Weights of a small segmentation model.
Data: trained on single toy objects rendered from many sides on busy backdrops, 50862 training examples, 32.0 epochs.
Rows from block 1 of the decoder, named by matrix and row number. Rows with one number belong to one channel. Each number is 128 + 24 x the weight over its row's rms, rounded and kept within 0 to 255. All counts start at 0. Numbers have three digits each. After the name is the row's rms in percent of the matrix's.
# convs0: first 3x3 conv (decoder.mid.1.convs.0.weight, 128x128x3x3), inputs 36-47, a 3x3 kernel for each
# convs1: second 3x3 conv (decoder.mid.1.convs.1.weight, 128x128x3x3, transposed), outputs 36-47, a 3x3 kernel for each
convs0.18 098:163177117140154101127150118113158161069124108107117111103110093114098121136120108131126121136127111173143075142106126126133126104143120144150171124164144155190084134138117180120109236132116089109132089123135107124111179125114135121127119148116111128157097110117119118127144108109102122110094110126160097104111104151105141143
convs1.18 101:098118103102133133090149124140111164148103115137081084173141119168132140117125089124117100162167113149154093112138078154122126123133124105102093139129121111118099104083105101095138142108115123118126161148129174136151104108149122144160141170161153180152141159139103139175122171124137120089098137142141141133124093137137135147
convs0.19 101:152128121104107099118079136107138120136138142135131111109119120128102115168170110112097138133151143155136128111155152095125123125150129127143107157167153118135139120121144135141143108153148146134132101129134119115136106106114155127107118127108129132121139124137103183143110150141111128094123143102105103120118136131113122118
convs1.19 101:116117138152145107110142127147148151117149134083123123129133109131151102096099148115119151095127138119118091092130137089126112103042113121096144146128113198121089113125107123135132138100133170177106160144117078135107100125136142162136122121155117116114135200167105129138106178115153143139162151130174112138080092114107124117
convs0.20 102:111129117172178090143199112059069108104120150091133148162126118164117109140128099117147126163145122145125124141114088123105115115123160124085107109112120112081111071138133080142120133091056121132140129101135157109110135132123143145113121127127123142111151137131144143136097134117135120161121132162130147106130150122108141118
convs1.20 100:127125126113107129178091157101098105103107102079100136158141110117084112121106088139148152120115154108103109110131132080127103147145110194148142133138142109150146157117135092122145131084107143100147107109165138055089143151108143157110148141105109108134129102117127141099135125162101084112141113104145132114124115145139112112
convs0.21 098:157168129106142114109165128108123110122127104072143168067134165095149132146196156091127154103131125129139115151104128105085136133127181126091113125099080135115101134149119145136088139175135100082111066100109134158124162128116107140156103098138110115126140138133130108116080081145150114134139097104106117139148131157115112135
convs1.21 100:110109092115121152132122135137135165173165174159144122086118099093066110110088106113097086117125097094129120145129077147149136109114137143139157162158104175130139114130117142139106125093078119122145171121111161098158162105116132112108128096095116085103115117103155119104136150173135088143104110136111144109112154159141166127
convs0.22 112:108086117164142107166154100106152158059089140088147172093115108132134124132125089127141122128119122143138144090095100043060102068089068193158142159166119164168105131094087123085096092081093109121113100134123081111134129135119154163116117153132163152136150141132105104119144133111160157117164144121135136102141140074156119088
convs1.22 106:122141113135129141096072111057132130116125131125143137170141119146125144160113122138141068136117132143170146139130113155123126151116150164119139121118129118073124104111137138104111137184115111125121143131132115076104137115150127108130119127165121144132155127144152124095112163097115124136137123144157145171113123104115151127
convs0.23 092:155126141120134126082158131167105148133125153136108117097133089098082117126098091115133158121152145134124107161140122104145141126141147093118127108180155090180146116109152125145115183151108122166120146136104134149111130097121156112125123131105110097152118077108181131131114090115097146161126123150141127134123157098150147102
convs1.23 077:130083118103111098086091120143109133122120116127127104151156111098144152156141140151113117111106107057104132114139144149119126150173144127114166137146120142116168128141171150160160120122157118166110097127086113080082131111120146191117156110060122112100146163186128160159112134124099127084097128147121127083107072145150110133
convs0.24 095:155115098146122105089087135049116161125111129102121153090109076140146153163171124115110077117130109134126122128140109135124124123073097124127148098113162090060073078102081098120142132107089107114111124140114148106136145182138159186118126118122154184137138148136127119119167145107101097111072091074125152128114142157176154142
convs1.24 095:090125155133134160131117101161088143148134149145164127159137139119095120148193159151124122087104108084104169172162131147155120098103080162139172145129161086123167186091118130133091149134130112119117145151131129148134150123122141140142104098124109154134087117159139082131109133139102119104130077121088121105110114138112154140
convs0.25 101:134139108133148135148180174107107163118109126078131159120119110115113114102091098156153138169132123130118133100161176157146129169165160145115109122122128099156165065135150062129142113121150139130134145122152153134151120143155114134130127107086123119095133088087152104101115117069121139128153187176130102113107118094156205140
convs1.25 101:088072109136109129125115138162123123111142144116134204094148114117119134142158190125091107107106104142116140123151122126105083132154141124137141142125114145129134108118131125120158099118161138138131133162121153154174119120135125133103139120092151129126136172134125121134103103127095131125182142158177115107144124118171134128
convs0.26 101:133143094102159144080139130107156146109140128108153138125114130127132115122087090140140112123126144116141142149118129124117119101159106134139113105161099127127104117098117141137130152139131093182116152219153125072096122168134169161165158151151118111126166136123140119156136123161138137137141124119104129139066042129147092089
convs1.26 108:137131117160145112126109113127131149103133162105123138115069161148127142077168080101134149119122124095143125117137140135111128130133117136071098121144141155165140128149117118163145170113113185138115190101166124076115105110128117120172123124140149120117139095098148132116105135141144134124159110103110121097085063064151123097
convs0.27 102:139145135124149093186168105148118162120130101116124154133158108117138159119131142119129066157140134181128128128116109141111125110113093117124124104116116082107103118106103144164163128182144097092139129075099136139141125130129097102094129138112158170151179163164175088118157120170168155104155137069162138112151076137134133132
convs1.27 097:116135112163136135090111074127111152107165093102140140166139114165129158120105125115193125102169181131155140068136156157111122106156141133072126144117145146148115116103088077146105101123139092118141119109124113119123129165102113143099109126163115100117137125101110095119183126135168109108102115125123140147141154120162142149
convs0.28 093:090132118146115110138110117087103180092108173089145136117099106128104091134106115144106124126132140123132132113141147106121133085103090106116088145157120108164115131103077146112090133126113119109127143111153164122161136134136137142142140094117090101122116145118143158128157134115151159122133132121145108108147125114095078087
convs1.28 104:144145138139116137110123117141137119144172125141132089144167128120130154126066114099109113128100089139085120128113131096090135184152176133116102125122108146115158139149101130165104117124094165128126090102122113117138118131109130150143115114121160151189145104102113152151146183126106115102113087146111126142121124153128130123
convs0.29 100:103094117058089140091108126102140106098120121135113116157116114140115102119101116111130103084106145098121119053075094119102132162129138116140172142174144152146144070103102093141108122127128159124133086124156075110127137152115122166106113134124126141098146155115102099102141143111148129108125120122154142115122067075098087113
convs1.29 089:148099124137119161150147126094117123106159132069145164161158120142158150152184130157147135132151127108147084136164119132098130131118107134077113071065129123098140146104115124109139126156149141122136113160128134148084166175141142108102141109140140136149127157132224161094116128116135126118128127138156159133112137125141101131
convs0.30 095:146139163143132138104094105139158142082093093142089096142129120106120122132172205111117149091093104111090112123095082122105109120098088126088111127093084134116100149152147148145094140118090107130118127109127120136140098132139175144152126116116105090121117127076115175152162112120174130164179142125170087162163115154141103152
convs1.30 110:160119102171145125148137146131146140138165118095104110115133101075093133115132121130144185101104126114071168157201188112143142122115114087110116123100095148145156116130108147167140156161132128116083092142127135147141104133149120144109104088120127102087154151096151157129105132123139113127137098101114113119108145103159124149